A small image-text matching model, trained from scratch.
Data: trained on close-ups of made-up surfaces with and without defects, 203450 training examples, 3.5 epochs.
Rows from block 8 of the image encoder, named by matrix and row number. Rows with one number belong to one attention dimension. Each number is 500 + 25 x the weight over its row's rms, rounded and kept within 0 to 999. All counts start at 0. Numbers have three digits each. After the name is the row's rms in percent of the matrix's.
# q: attention query, key and value (stacked) (encoder.blocks.8.attn.qkv.weight, 480x160, the q third), inputs 0-79
# k: attention query, key and value (stacked) (encoder.blocks.8.attn.qkv.weight, 480x160, the k third), inputs 0-79
q.17 104:491496504500508496512512499506465555465461462572503473508472517532470511489483526513515486480492476527471478464507459504496480500556513518485444489479528483494531476552487467530509514469487483482462495486488497444464486493509492483493512532
k.17 103:512521515491497504499510492517518432527527541436486521487538463493520509520486479490502505507518520495516504517501533509509508493432480494514571531506496490524502521437518519467490491510537527495549502519525493541531496502492518509511481496
q.18 102:484495506495508497510515499506457550466458460577509471505476515526465508492479528511509483475480470532473480463509454508492485497553505522488445493475530488494530479551485464528508511465487486488469495485489497448462489492511486484498509529
k.18 103:515523510492497505500500491518525435522535542437479524488534464504526506517480477492506505507527527490514505511501539510514505491432483489516569525508492490525508521435519523466484496511538526495544499516528491535535493498493526512512488497
q.19 081:485493492495488519488530498491456478519447486528562512497505508429437496497505509507488497517436456548515519502512440498463513509469497534504531553499502495509509523483498489484488497470515514499547486493515512556453532528503448521511492492
k.19 085:516495486495516510494485499504536512463542482486455472506476512590533489479465503506516510497560536471482510496480531494549487516522524491510464460500517508519491481510528505505494509495493496513447504488503506415528477487501554494493525515
q.20 069:527503498504507477510466496506550507491567530441451505520501485552570500499497478485503505493560549438498496514493579500528494489515505458498487457520484495496479490502508536508512492541490496507452508497488495482555471495485544492493512507
k.20 066:480497504515492484511518506486459515527447514542546512499491521409451517502540503502479479505436454539498487497507450504454516488502480512486507529493496504479511501521476490507502501492491488494551509517482488570455526524505447502495481498
q.21 074:520512499508514477509464504499547519482552514471439490504502488572566504509489487495504500488564544455490483502483559502539491485525495468495472449513492513494496480517501516509511498533492489503451517508486494449543472473494554477489518501
k.21 077:474502517505480491506518501491461488535461520515544522497521487405463514526539493497481484501441470528513492502518472501453507489477476505487527540500489491478516514491471497504511488506505506485549492508487489583474522520496443509504477489
q.22 083:521510492510510490511476504502558473522563541427457505493523485526556494505510463488502514514562549450513512524482569500528505483468507471507529480524488512505475500470507534490498487547498512508493514517502490512557487496487539508493494478
k.22 082:476483502510486488507508510486466558500453478558544513508481529434459504506545519497481481496448459523489482490515450494458495502552491504481453498505491498464501498555464480524511498499476476495495496484469503535451525509511445489487495493
q.23 116:495493497501510495521499505507485551461478470562480466510474511556496505487481517508506488486519488513471479464499471503516479493554512510485442472487528490492520464548474475531513501480487479483449502488487491432475477483501514479489512536
k.23 115:507519526491488495504518492509504442533513539451509531488542463459505519515507486497495504510492507500525504521512522507482518493436478499512565545508489485515505526447509513472489491506535529491554498512519490563523503505503497514515476491
q.24 103:501516502498487506481512500495499454540491519461537529489526497433480496510510495504490512508466483512534522525505492485475525510446486513519558538507481505510480528452518509467486503493514518520558498516515508574496527518502469517507486463
k.24 105:506477474497514507495479513496514547466510464531475471512466530561513484483487502497513499499527511481477501487491499494528476514554527490490440450495508511494480473545503491526512511491470483507440497485487514427499482493498527487486524509
q.25 089:490493510495500503506513498511461548469455457575511476500471521522462508486487535513514485479479469532475483470508451506487485503554504521491445491472528485494529476545492468526503512459490485487469496483490501443459498495513481480501507525
k.25 090:510530502490496499500508490517520432519534534439484511491540462512520510508469484496503513505526524498517509512497533508519501490430482496514572527502495487527500525434511521465488484519537526492540497511533497524535490494485529513510490496
q.26 096:520510493506500495499484503496546456533551541427480523494526483490544496507515465491490520520530538461524521530489556495519515492448499474511551499524476516506472513457512539477494491538507515513525510519509496545549499507487527514498495473
k.26 097:490474496509502490502504511482471565482455464564529487508465530477474498489533522505487489491462469513484492485506460494473502510568509509484434480498501506467491483564478479531513504489460474500463496484474507488459514503512463487488505503
q.27 097:505489498502514487518482499509514544462518488519455472511477496572533508489489499494506490486542526474465481481495523513526472494550507480483448456496516494491515475539491496535520502510486481486441505484489492425516474478496541476497507541
k.27 100:494524522504488498506520489503477459533483530482533530491530469427483517520520495506493500504465480525523491513508487502468522486448473510510560542503490487500516523462494509476488490500526512491559501514508489578493519513502464509509474488
q.28 095:485490510489500503501521493509448544467446460576525481510472514504455501494488531506507481481462461540478479467515447501478487513549499526488452500473519478492521484542493469524505507458493486492480486475489500463451497500515468485501498528
k.28 095:517525499495504506506496492518533436518545533435472507490529479530529507502462481498512513508543534485523507513490541512532508488432493495521569518500503498541510514439525519468484501510534525501534508516531491502541490498490541513514494497
q.29 114:501494500502510494525488506507494548459494480546468465514471508569512508484486507505507489488529508495467480470494493506525476488553510500484441466488526490487513465545475486531514497497486481486443507489487489423492479486499530481493514537
k.29 113:498518524500486491506521491511493450537500537461520534489539464444494518514513494499494503504480492512528503517513507507472520489442472505513562546506489487510508530454504509475491492499537522489559493510517489574511510506500477512514476489
q.30 084:479490505490492509493528495497441533471435459574541494512475514475446510494489533508499484487446454551487482478519433507469492513533499531491470518478510481488517495533487471514504508454495488487500484480496506488444507504512458490505501526
k.30 083:523517495495512509503493494514539440505549523439458489493517477562534498490459488507519519507552536479515519509487546506544505496447507498521549503498509500542499505442534519471484507501530523500509507513524493466544478490492554515509504502
q.31 101:486483505491504499504516496510453545465448458576515476504475511516460502492483530510508480478471469539472482464513447507483484507552503521486448494476523486496525479543486464525506502469488486485471492480488501453459494490513475481496508532
k.31 101:516527506492499511505495491520529433522541537436478516487531475517526505511474479499513509507532532487518506515493541512522502487431488492518569523503495493532508519435520520465482498509536524502542504515528488525538492500495532508510493499
q.32 083:512504506486477522496518499513508458525518537451521513482533502452488484506502495506499503503475519495518507525503522512478510521448490510508548544506504496513489519458511526482494485517529539516544504500529509563536511523503473543505494458
k.32 086:486487468509491525476477496515500555473493455554492481505464505539498478494491508504497509510516487502476515493492483488520480488564534508497436464506514504492507478553510495522502500514471477522455503480490521443474494478505513488493524507
q.33 079:509506501486485517481547503499457474508453517525553500472520511427444496496500508512513504490437456547510505477502451496463510505465508537510535557489515489520524520481505490483485489495516525516555499523527504546470514510492450536508487499
k.33 086:504479492499515526500468501522539520502544463484458491500486499585539470505478477488508521522557533465484522497497535503548493511528518484499460449516500501515494476514502510506501503509495489521452493473500496427526491490524553495501509519
q.34 119:499490494490506490496511499501459547467462462565499468515467507533477509496502511505508492490496481527472491463500456498505481489550525512481446479486524480482518477549485459532516512482483485479461495485479504442471478485504501484489490532
k.34 116:514533521506506484510493486498525436526530542432492525482527499482526523502501497496508497495518524480512490511506534510507510504433468487518570513502470498524503520441504530466487507488528519493539497523522488548534516512504514501521483510
q.35 088:490496506512510482522455501497548522498552486465443498520482498572564501498487491489495500501568541446493494520497559499540489498529482461491467441509487512487477482517496506514513511510499481474453502484480497455536483498505556470491510498
k.35 093:493515508501471486490534503485458488503450532518549508498511501408456530493525519506490483486440463540515480508510460505449508489479497517494529551489494494485515520491496493501496495489503504484547505518504509576464503513472443510503495480
q.36 104:491504502517489511507479501499539458540541540430493531487535485473537481497500488492482514514519526465528510544500549501503518507451476477512548507519465523513479517460519541476491481518514515521535502501518499562533515512495509511511516472
k.36 101:485459482497487518489514511498471560470463464572513478517470509510460475493508506509497489510471476521493501493491464491483497498566532524489435503503533502480506484560494463532506499506475477511466506477482514457468477492492476506482514489
q.37 078:479490504535500500519456498490556479537563515422469525502531486516559484495491486489467508508555540445518502540499567497526506500474475461498530462520458528501469502476506529498500476523507491509497502489497486530540503502493532488506518484
k.37 075:486461492495478503498543510476451548468441500564536490515482514456440495488521501504494473512435469536502491503494445498453511494551528524491455540506530499467512489547491458521506497488486475500495506492486507499468480512492448530482501482
q.38 091:510496492482493514478545500495438508479429492565551491485497505456430504500510510510515494502430448562491504465504430502461503489502525540502502559489529479506521502512500473497496501475500507509532497507515505509450513498502448526502488515
k.38 090:514504505501530508509460492521555476517562490448450502489505494573558487513479481496513518500573546449496515492490556500558496509480484477509514445504484500527489495477512528489493511510511508506481491490504483459546505487519565480512498514
q.39 084:488500500510512483519457496497540523492544475479448497524478493575557509498494491488490494507568540456487497520495543502541484498531490462488463446507490513482481480516498505514512515502492477475450500477479499449528478493503556468486510510
k.39 091:501521508500478480494534501486460480506459535509545513495512498411465530492525523508495483479443470536517481506508470502449507487466491512500541547484496494488514525481498497493499496486501513485551504525504506576471510511475447505504490483
q.40 120:494498493491512485498501498499472546467473458559484473518467503544493517500503508498507493495513488518476491464501472495514479486555520502479444470487517487476514478546480464531519513483478480472451497480475504442478477483503516476485491531
k.40 118:515528527504507482511506493492515441521515544439501528487530490465509527499508504499497498494504512490512495518507522514491514509436473491519568528498474500521499520441508521466487500481524519492549498527520489557528516515497500505520481507
q.41 122:494494490494511486496502502503469549469473460560484469515464503541492515499502506497507491492509490518476489463500469495514476486554521504478441472487521487477515478548483466535521513485475483470451494483475502443477477482502513477486494528
k.41 121:516530526506507487512504489492516438522519546440501527486530489468512527502509499498497495496503510490509495515509525515496513508436469492520570526499475498521500520441509524463488501484526518492547498524519487556526518516500502503517478506
q.42 085:510496489486492511476550501501444489491437507547556497486510505435432504503513511513513500501433453559502508471506441499455508494481520542504520558492522485514523515494503484493491495483502520518544498512515502530458516505499441530508487511
k.42 087:513496501499532514511463493517549502508559473465449492496498493585549475511477478495512518510565534454485520494489545499557496514508496481507484442513498503524487488497509516495496507507502499519461495484504488434541499484523559483505504515
q.43 090:492503507524509497523457501505562485528573516426455522515510491533567491501498487489479508498565552438514506542499573500532502514484479458499515446516469520501476498479501530499503494522503493499488505490492491512550493505497545478502516482
k.43 087:484490492499474498492545513477443537474435504561545491511492514439440510488518516505487480501431457550500486505503446498444511487536519523491467549501522504475510502537489469517504493491483485492511509499487515521459493513480441523484503483
q.44 086:491501505514510487523453499501555521506559490460445500518487494564567497501489491489488504502567545444500492524493558502544491498522486460493472438510480520486478483511495512510507507511495482480455503483479495464539486496503558466497512493
k.44 090:490512502500472486494538508484456494497447525523550507502509499412450529491523519507493479483435466546516476504508461504444508486486500518494523558484504499478516520502490487501501494492494506483541505518497511568463503513473440514498495481
q.45 088:493500510519505483523454501502560500517569502440448510518498498550569492498495488488486503501571551436506498532498567503545493510505475454501492442511469522491475492495500522504509498520504486490466501488483494483545488501501552471498513483
k.45 087:485498499499473491494542510479448516487437520549550499505503504425444522488526520508487480495427459551511481505506450501438504483511508524491494557493512500475509511519493479509504492494489501487529512510497513547459501510477438522492503483
q.46 114:495493494499517492501490499489487549474492456551470468504463511555504517498497504500509496492525495505472486461497482504522470483555517500477443465482518488492518474546490479533518510486471481485445501492480502436485480485506524473495490527
k.46 111:517524528502496482513516487490504445513507545441509531500520478453504522503515503500503487485488506496513490513516517501482514503437468496513566530497471487508500522447506518468491510481530518485554496517511490568515518521500489505513481497
q.47 119:505504508507487514500500504502526453534525538442517527483534497455508484502499490500493507507488511481524508537499528504486522514448480496521555530516480515524484524457522536468480485517521517534547507518526500559522522514497484524516508471
k.47 117:483470477496495515487495511506485562476483456560497473513470510535489471501494500502501507505501490508489505483490476486506486493567528509482431475499527505480500479558492476532512499518474476511450504478481508443473483483500499496481519495
q.48 108:497501490493513483501490503499488545468488457549474476524466503553506517501502506496505496500522495505475495476500479496519474483551515496481446467487516488475518474540486469532516518486479478468451495478475502438478479487499526471484497534
k.48 112:518528525502500482508511492490504445520507543447510530490529488455504532496508504505496494489489505501517493520509511512482514502437472498515567531495477498517505520446511518467490498482522519487552501522513496566516516518492490504519483498
q.49 104:507507512500481519495518498502504461529503544462536520473533501439476489497497496512496504504468494508523500513502501498475526514449490516524552543510495507527492531460513526469482484519518517534551506529526500556510523514499470535512502464
k.49 113:486469478498500517491484506521507554482506456541479474510471510557514468503489494492508509507523507490482512488494500487526481505559527494483435464507515499489500475548496484534517500516480481517444495475487507433496485484514524491484512507
q.50 104:505494497486511487493513498498465545462461461568502468510463510536473521502499512507515490489490476528472491455498454499504482490549520519489446486484529479487520481543484459524511519485481478478460496497478499436466485486503499483488488529
k.50 101:514540526504511482514489490498523440529531537433491524481531492485533521505499496490504502490521521483510497506511538513505503503433467479511570506500468500522495517442503531467498503493525524486538492524517487547532520512508518493517484513
q.51 113:497510505510491509507486504506542454534540541431499532492535484466531482499502489494488511511511523468527514547501547500500517509448476479519552513519469517513483519456519535473488488514522517516538502506519500561535513514498503515510512474
k.51 110:485465476493488518486512513500473559468465460570512474515472508513468479495498510508495498508478476522491499492490463486490492491568533520486435496502535502478507482559491472535512496513470476514459506479484518456465483490490481508482520488
q.52 084:510504501484486515478540502505458474509451520521554507473522506424445496501509509511511504494438460548514502481502452497460516501470513535511535558493511490517518516483501496486490485502506522521551496519519502551467520507497444532514488497
k.52 091:503481493501521517507468499515539519494545463490455485503486502589538465505476479494506515519556534468481517495491534494548493514531509487500463453514504508513488476518500505508503502511500492515450496476499492428525491489526557497495511516
q.53 118:504508506507489513507491501506534453531535540433507533488534490459518484503500493498490508506498519475526513544503537502493519511446479489518555523517478519515484518452517534470483487513523520523544504509521499560527518515497493518513509469
k.53 116:484467474493487518484502513501481561474473456566503477514471509524476475498495504506497503508488479518490503491489470488496491491568534515486433487497528502476504482560494474534511497512473473512455506480484513449471480484491490503484522492
q.54 111:502510508507492511503507495501523451527520544441515527497531488455509487499502493499495503502485513485525514532503526504486522512442479496522560529511483512514474532453512530466481488521524521518550503514525490561526528518496483522504506473
k.54 108:485482481493500515487491514514485563486483459564498474508476514534486479497496495498499510515499485507491509479489476500507486501566526506484431469508526501486503471560495485536506494516467475514451503479480510444475482490496501497490519497
q.55 116:497494490490513485499497502501479549468478460556481474525465499544497512504504505496505493497513493515473496473502476496514474487554523497477445467485514486476516471544481469531519515481479480473451493476472503443478478485502513473489494533
k.55 118:518530522507507484511508490485514440518516545443502527484528488464509529499509504503496495494501509499512492517504516510491516503434469501519570531499480501521500524442510522467487500483523521490552503525516492555521517510496497508520486499
q.56 114:502502504509492512501496502508532455529530540433510533492534486456516483503505490492486506515494517477524513546505535504488518511446481488517555525517475515515482520457518534471486488513523517518545499503523500566524518515495491519513513471
k.56 110:481473471498493514483502509499481562469477460565502473513470510530476476499492506510496504509490480517491505487488471490497492494566532519487433483501531510477501483558496474532508495518471478514454509482485514444473485482494492502485520492
q.57 072:519509491471494503483549497515448486479438513551552489494499499443436502501518509510526492503435457560497509473499437498468507497480518544509523557484533474500523513490491467489490504487516515489545497505515500523464502506503456530497480508
k.57 073:510508494502521516494457499516547498519559467467456500493501506581551483508469488491496526520567533458485516498498541505557495507504503475508487438512492504529489491493506530495498503517507501537463491487507497449536501481509561484509505514
q.58 116:504494490486505488493504500502471547467472464563491468509463506539481516497505513505512492493504486520472493467498465491509480494554522511480442475486525481487526475546488462532514518481480482476457495489481507438474472484504506484490492533
k.58 110:519536521508502483506496492493522436521524537434495525485522492476526533500497504497506497486512521487510492514511531509500508497431474485514570516495472501527500523439513523469492504487526528496545498524519500554529517509498508496513481508
q.59 123:503506509508489514504489498500536450535537537435508529485534496465517484500498490500493507508501517475526513537497538505493520510445478491524554522514480518524482521454519537468482485517523517526542507516522497557530523517496494517514510470
k.59 121:485463477492489515487506508508474562475473455564507473516472507523481475499494502503501500504485479517488503488494473486495487491568531510484430482499526499475502482559489474536512497515477476508457500477480514451469482489496491500479520495
q.60 089:509499490477491505476546499497441511474429487568548484487492506463432509501505508512521493499432447562489500458501430502463501489506522544498492557488530478501523503515500474500497506477498509504522498511512507498451512500503454525499484517
k.60 086:517511505500531507507456489523555471526565493446450505490504488565559485512474482492511518503568542450495515493496554498555492513469484476512522448502477496526493494470511531482493510511514511509485490494511485473547503486521561481511497519
q.61 107:506506512506485519500509496499516455533516545447522524478535500451498487496493496507495507501482508490526508527500520499483525519446480506519556534510491510522487531458515531470482482519523521528549505526526495557523521517500480529511505468
k.61 111:486472478494493517487489511515492558485491458557494476508472513538496469501492492496505504511509493501486509481492485490514486495566532499483430465506521500485500477558491484532511497517474480512447499478483508441478481489507509494483517503
q.62 104:502507510499491515503516497504505456522500546460536524484530490437483485495503500505489505500467496501526510524502504494471529522448489510522555539513485504509484532460507519469482482519521518519551503521522497565510523511497466534506509468
k.62 108:484475476501504512490483507518505555489505457549481472500479517556504475502490491499496515513521506494490514486488491502524488503561526498487437465508525508493498476551497491530512497524476487520445502483487509429494488482506522495493518502
q.63 082:511510501492485513486540498503467477516460523512553508467529513426446494494503508513506508492440461542520506483503455490462517505467506539512537553497506494523519526476505496482488486500511522525549502528523502558473519506495446528510490490
k.63 092:498474492499512526503471504516535527498544464496460487505481502582535469501481471494513512520553534465484518494492533503545493509536523487495456456518507502508494473523501502515505504514493489522447495476494493427527491493524551497494510514
q.64 094:498495502500503488500498505518474542459471462570497467495484517536469518500479518513504481489495476527467492461498458486504495485551505522497445483488534496505513497542485456521504515485486483476458498484481499434470478484498503483494497520
k.64 091:532522512503514496514497477488517442536528535433491532495510483481523519496503491484511494491511522487504499505511535509498509507439480479497563507505469494510494516445501516479502501483543526492542494517512478563532519518500511492502471519
q.65 095:497482495513520485508469495510523534479532450510451483534480490574531502495485481492503500513547534461471503500507530499527486475543509472487453457506504506489502478528490484521519517499489483476446497477475509434519480493491546473486522531
k.65 107:493531515498505480508517505471479459512468546484541525476515500425476533501521515506501486482464469535505483490498470504469516510453476514514556531496481487494495526466502505473486500487514500488560510526505489574473513507494465494516468503
q.66 095:502479492515517488509470497508524536479529448510452482535481489573531499495487483493500501513545533462471504498508528500528488472544507476485451458506506506486506478530489480521517516498490484476446495472476510433516482490494543471488521530
k.66 106:497530515500509476510516502470479461514472550482539521478514501427476534501519514508497485479464469530505484491497474505469515512451478517515559531497479486497498527463505505474486501488516502487560511527503486572478514505495467496515466504
q.67 122:495480482511513491501491498514483551465483452557485474523478486543499495495492512501506497501511488505471497473507479491514482479557505501479441471498515497491517474549480459532520509479488488466447494467476512446478474474497516476490517530
k.67 119:514532519497510491511508491476510439531515549446503533483518505462504532495517499508504498494500514500512488502499519506488520517436485500518567527508477488506495530443507514467486504493532512496554506529509486560524513510500500504516463506
q.68 082:499506498488491501493541507496445491493434533550553484476520500442434497502513534517484487479443447564508502473491431493475510509485489545508522545482520501505504514492496475492489484483506510488546505510509492525450510501497454510510475493
k.68 083:530487491500493526493469484530549499517568470466451504510500486579552465503475478483508508526561555439502512514512560499530482498510523469484484461512494510509496479501500525515514494495513512520454478483507493456552495496507549495498519505
q.69 117:497481484508512491500491499513479546465480452560487471523478488542487499497491507506499496504506486513471496467509473489508486480554507511482443472499518496490522479544478458531517511477489487467450491470478514443476473471497514480494516522
k.69 112:512533518500513492513504488478512439531518541442498535480519506470507533498518502505505498490504519495513492505501524504492515514433483497512570522502476488500498526440505514463486503496533517500552504526508490561526515508502503500513461509
q.70 076:500515509485478497492536519499459478498449534521550494475527490431453487498510535520476494475450456549515518490484446481482517513468493541515536541484509505516497522479498485487489486492521514498553508510514491547467521507493457509512469487
k.70 082:516471485502490527491476487531531525516554461493459498512500496580534462499471470481501510538549545451501515512511545514526482489535529477488459467517510516514505474520496526520510483505500508524442479482519503441537489495508535514497528497
q.71 124:495479485507512493497493499512479550466478453558487472524480487541493497494492511503501497500508490510471499474506474492510484482557510501481442472495517499491520480549476459533520508480489491465449492467476513442477476474497513477492516529
k.71 120:515531517493509493511504490477512442531515546445503536482517507464507532497516501506505496493500516495514487503498523506492518516436485497519569524505478488505495525441509515463484504489532513495554504526510484559527515508502503503511463506
q.72 096:498476495489494499504520498512455546459462463572518473502482492504458497508490526495512482500465473528477486463517454494478481498550506514479446502491527482493524494545470465529513499479496499471464483469494524453465480471506476491497505516
k.72 091:517533501505522508511479474478535436529541534431474526494516504512532518504490503513521520483538534478504494511489541482522517514432492489517571493496479508513505515439522527464485511498532515496541505523503493534539504500523536481516478514
q.73 112:504489501496507500490526499513450542461449471577520465502487492509455501504485523515504478483467461545479498461498444488487495490548507536495453503482534500498522497539480459523502506481490494477469500478486507453459484474504477491504513509
k.73 114:525529508503503500510475478492539450541550533432475537487516492504538517499501481484511505503534539464516495509511551508514504503448495466499553485511466500506497507450508530477503499494531523499529483521514485546546515508502529482514479512
q.74 087:502502506480496498490534510512447529467439498577531461486500500490441499505490527515498476475452452555487502463490434484482504486538497543499461529475540501495518507531490460513500513475495498472486508496497500461456492481504469503513499505
k.74 088:529526498505501509502463474506545459540560513431466527499512486525552497496487483484510507506551544455503497516516559502524498498457498464489542463515466497505499498458500534493512500495532528500507480505515483532545512506500537475504493519
q.75 112:501490501497505496492521500514457541461457464575513463505486491519462500504482517514504478484473467538476494461498450488488496489548506529493449494483537498497527497540482455522506511480489494474468502477482508445463479471503486486505516510
k.75 111:521536505504506497511483479490532448541542533430477536489519494494536519501503486485512505506527534470512493511510547507510506503441489471501559491515465498500496512449503523476501503491536520495534487518515483551539512510502524483509475516
q.76 108:492482482512524488503480498509497545473500448544472474530475493557508498493491499501503500506524501494469502482505494493520488477550505497481446467504514500491516474538482468526516512487490479468446495466473508435486478480491527477495522533
k.76 112:503530518497509489512512493472501448527499548453515530479519504449494532499516503506502491486483498510512487502498503505479515512438480505514566530503476487504499527446502512466486497493528511492559506527511486570511515510499486497514463502
q.77 087:496500494513504502509461496493558486528566492434455527513494511539561514493500463484507521525558557439504501527512564515528495499484515459499517456522467496499479491486516534492506503532488493522483500500492496507549504523495543494488506507
k.77 086:475487520499498476502542525483447529474430505561546480503499502444441521498520520514484489485432444550491498480490436502467508507525492535509476541485525487485500515529497458502489499496487479486522518500484509502450510506491452514491501486
q.78 102:492486484513519486503477497510503541473505445536468477526480493564513505493489494497500497512526502487468500486506494498525490469547511492484446465506514500491516478538480470525514516487487480467445497473475506429491475482490531479491521533
k.78 107:499530521495510487512513497468495449523493543459520530484515501444494533504520508507505490484479497515514483497500502502474512515440478506518567530501475486498497528451500506469486496489527509483561506527508490574505516507497483499513461505
q.79 119:507524514491486512503511500489516454531518548440519529478523509451502499506506498494501503495488511490527500529496524508486510520444487495522557529501485504511483524453523540471484491512515512533551504528528489560522524521507480523508483473
k.79 117:489470483501486509487490508528488558470487456554495464520483497541495472498487499498495504507505491504488513498497480492514486489562522504486433474493523513495502470556499484533513498511466483508447496472490509433476484489501502497484535497
q.80 102:497481486512525484504476495513508543472511447532461478530478492564514501492490492497501498510533511482468502488505506494525488474547506487484446462508511499491511478535483469525517513490491481470447495472471508435500478486493537475491519535
k.80 110:501532512496511486512514500471493449522486549464527529477516500439483532499520509509498487485476491520510485495501488505472515513440478508513563528502480489501496527452502507468485501490523506489561509527507486573495515508493479501512465503
q.81 077:494514505489482502490538511496452478496444541537554492470526506441444497497514529516478488479445447555522501477488441492478511513474494540509532541484515499514501518485498479489490482490511513496550502509518488535456510510495451509518468495
k.81 079:526482492500494531506472483530538517504565465481454502514499490579541460500475474485504514534557549446500518511509552498529480492525522474489473465518502513506495474511501518516511493497512516523450481479512495442544493492513542501490529496
q.82 119:503488500496507495495523499512455543462456466576518464505487494516461501504485520512503477483473467539478498460498447488488494488548506530487449498484531498495524496543480455525505508484491495474465500477483507448462483474499483490499512509
k.82 119:525532509501507500509477482488533447539547537433480540488519496497538521497503487486506508504530534466512491508509546508512505505448495471502556492514466497509498510447508526475497498494529520496531486521516482551540513509504526484512475513
q.83 078:499494496518521493505461492508550525499554461466444508528476496568549509501485471490511512517558548448480498517511554503531496482527506463497466459518487507496503482515502512506509531505484477500449504490483514453539481486501555487486534511
k.83 082:474525516498502468500529516468459483502441540514547504486510509417465543497532520508493481469444454552498485490497452507465508506474473519509533529485495484488497521484497486484493498502495495474549513520491506557457511507486454493507468497
q.84 094:504519508483481512492529505494475467519468547492550518464521511426467501505515520507498497489455465539528496501493471500471514529456492527515545541490497493516500523473512517484484482501511518524554503522528491565477519513507453528514473470
k.84 105:504468488501492522491484496527519537488530451516460476524484497573527464499476483493497516521539531465493515510502530495530488487548526486484444468506520510505502477535500493529510503511487496515442490477497514428525488495505537503488532496
q.85 090:502514513484474511494530503493478465518472550489547517466521506429470502499515515505498497480454473532531500500492476503472513526456491525515546540490495494507494524467512518483486477508511523525553504526524489565482521515507451526510472469
k.85 098:507470480501492523491483497527522541489527451520462478521480500572525460500475486495500516527537524467493518506504526498529484489552524489486441470505520514504498471536500497525513501508482498514442489477498512427520484493505532507485536495
q.86 077:507489500512508495507465489502555511517568463452450511519477497560563506496495470483521512522559551440487496530515568508526492489514513457490480458517481500490500485506503525509511517517492494511453497490493512471549487495505548493495527501
k.86 078:461516512501502470508532521467453497485429533535550494493504512422453538505532519514494492476439446559500488483491438499471517499491479529513514539489504486484504522500497473487490498508488483476549518517488513542450508501490453502498482495
q.87 125:498486497501506496498517500511457546461459461574511460506487491521464505500489518514502480484479469533478495461501454489495490488551507524486446493482533498496522494545479451528509507485487498472460498473481510446467481474501487486498513514
k.87 122:523532512501507497512482480487532445538539539435482542485518498490534525499506489487509503503527533470510492504507542506509506506442489475505561494513466497510496512447503521471493502491530518498536488524511484554540513509506525488514470512
q.88 122:495479492509514490495494500514474549468475457565489467517482487540488502493490509507499494499507484518475495465502469491509490483555511513480443474494522496491523481547479455530515510485485489463451496469480513442476474471497510480496520521
k.88 118:515532518500513494509500490472517441532521543438499538482517501472513529498515500500504499496506519493515486505505525509491512511436481493513566518509474488507493526445503515468487501486534516496550502524511486559530517510503506498515463504
q.89 108:505493504495503497488524499508450540462449472577524464499491496507452499505483523517504477481466458544477498459497443486488499491547506534495452503481535500500522500538484459520500509476493495476472500478484506454458487476503478491505512509
k.89 109:526529505502507500507472478496538445546550534433476533489519489505540516499500478480511510501533538458516493509515550508514503504448498465497551486513464500506497507453507529478503498494533525500524485518512484544543512512503532485512481510
q.90 091:500494504508509491506457501506554514505565464452442512527485499560564506496488465486508511511557555437492498522509570505528491488518513452495477454518480502492492485507500515509508518516499486506457498485482508471550488502501550484489520510
k.90 095:471520504499502474507537515472453496493433531531551499489502512421453533496528520513493484487438445563496487488492439507463517501486479531512518542492505486488501517500496488485488503501490490479546519522498506549445507504490451513501477496
q.91 095:508493508493501494486519504514453541464450474576522465494493498509455497502481530516500474478469460544479495460495445486489499492550503535499450506483536499501530505539478463518500514473495490472472498482488507449456486477509478492506510506
k.91 094:523529501502509502510476473490535448548547533432478532492516487504539514502492482483511508502535536465512495511514549507514506500447494467493553490510467499508490504452504536480507500494534526495522486515517487548540514511505528482512479515
q.92 109:496518507502499501505492502488541454541533540428491533491522507476531497497514482495488516496514524472529508536491538505508518511445497485518557512510469503500472506454523541467486490523506502528542511524511488556531522531497510510502489485
k.92 103:481470491495477502486509524518472561473470468564518468512491498508471476501496493496486490519477471516491505492502462504495488486569511513489429499500529503491504486559488484536511493509462479504457497475493511452466485498485481517488534483
q.93 113:506516517491483510501514500488510452531512551446515524473525511450501501506508495495496501493483508496531503525494518511483514522446495500519556531495484503511482524455521538470486486520512516534550506529526487562519525524509479521508481469
k.93 113:490471480503492509491488511525493558473491456553495467518481498541497468501481500491497503514508490494486511498501484496514484488565518499486432474495523513497502470556496488534513500505469487509445494473490511434479485492501507496487540496
q.94 094:505519512482479513494528506492479464520475550483547519464522510429473501505510515506495499486460473534533498501492476504471511528456490524515547541491493496514495522468515523477486485505511521527552504523523492568486519515506457526512476469
k.94 103:505472483501489519491483498529519540487523452525465476522482500570523464502481485492499513522532526470491517507502525498529487488549530488486440471502523509505501471544501497526513498510482498515439487472497513425520488493504530504484535498
q.95 114:507521515487482511502515502487507452532507552449524528473525507449496502509506499498500501495479505501534498524496510509481514522445493503519557532500486501511486525457522537471483487511515517532555505531529493562515523516509475523509484469
k.95 116:489470483502487511488490504529496553472496453549487465523482500548504472500486497494497508509512499492489511500497492495521483487565519496486432473493523511495504475553496487532516501513470489509442494473488518433486486491500510496487535496
q.96 108:494499503506524484503477496502497542464496452538475479530465501553517512484492525492497496482519496498477491486506499492519486492550509487481446463482505489500504476544498465528516531501495479461448489472475501439483486479501519462491503538
k.96 104:504517513489487490505516512508493444520501554461513520495534480455489528511517489508490500502483502516528501508500506511481530484439492509518563545506495504505501508445509517469487474496513517502556506515519472556516516521499489515512484504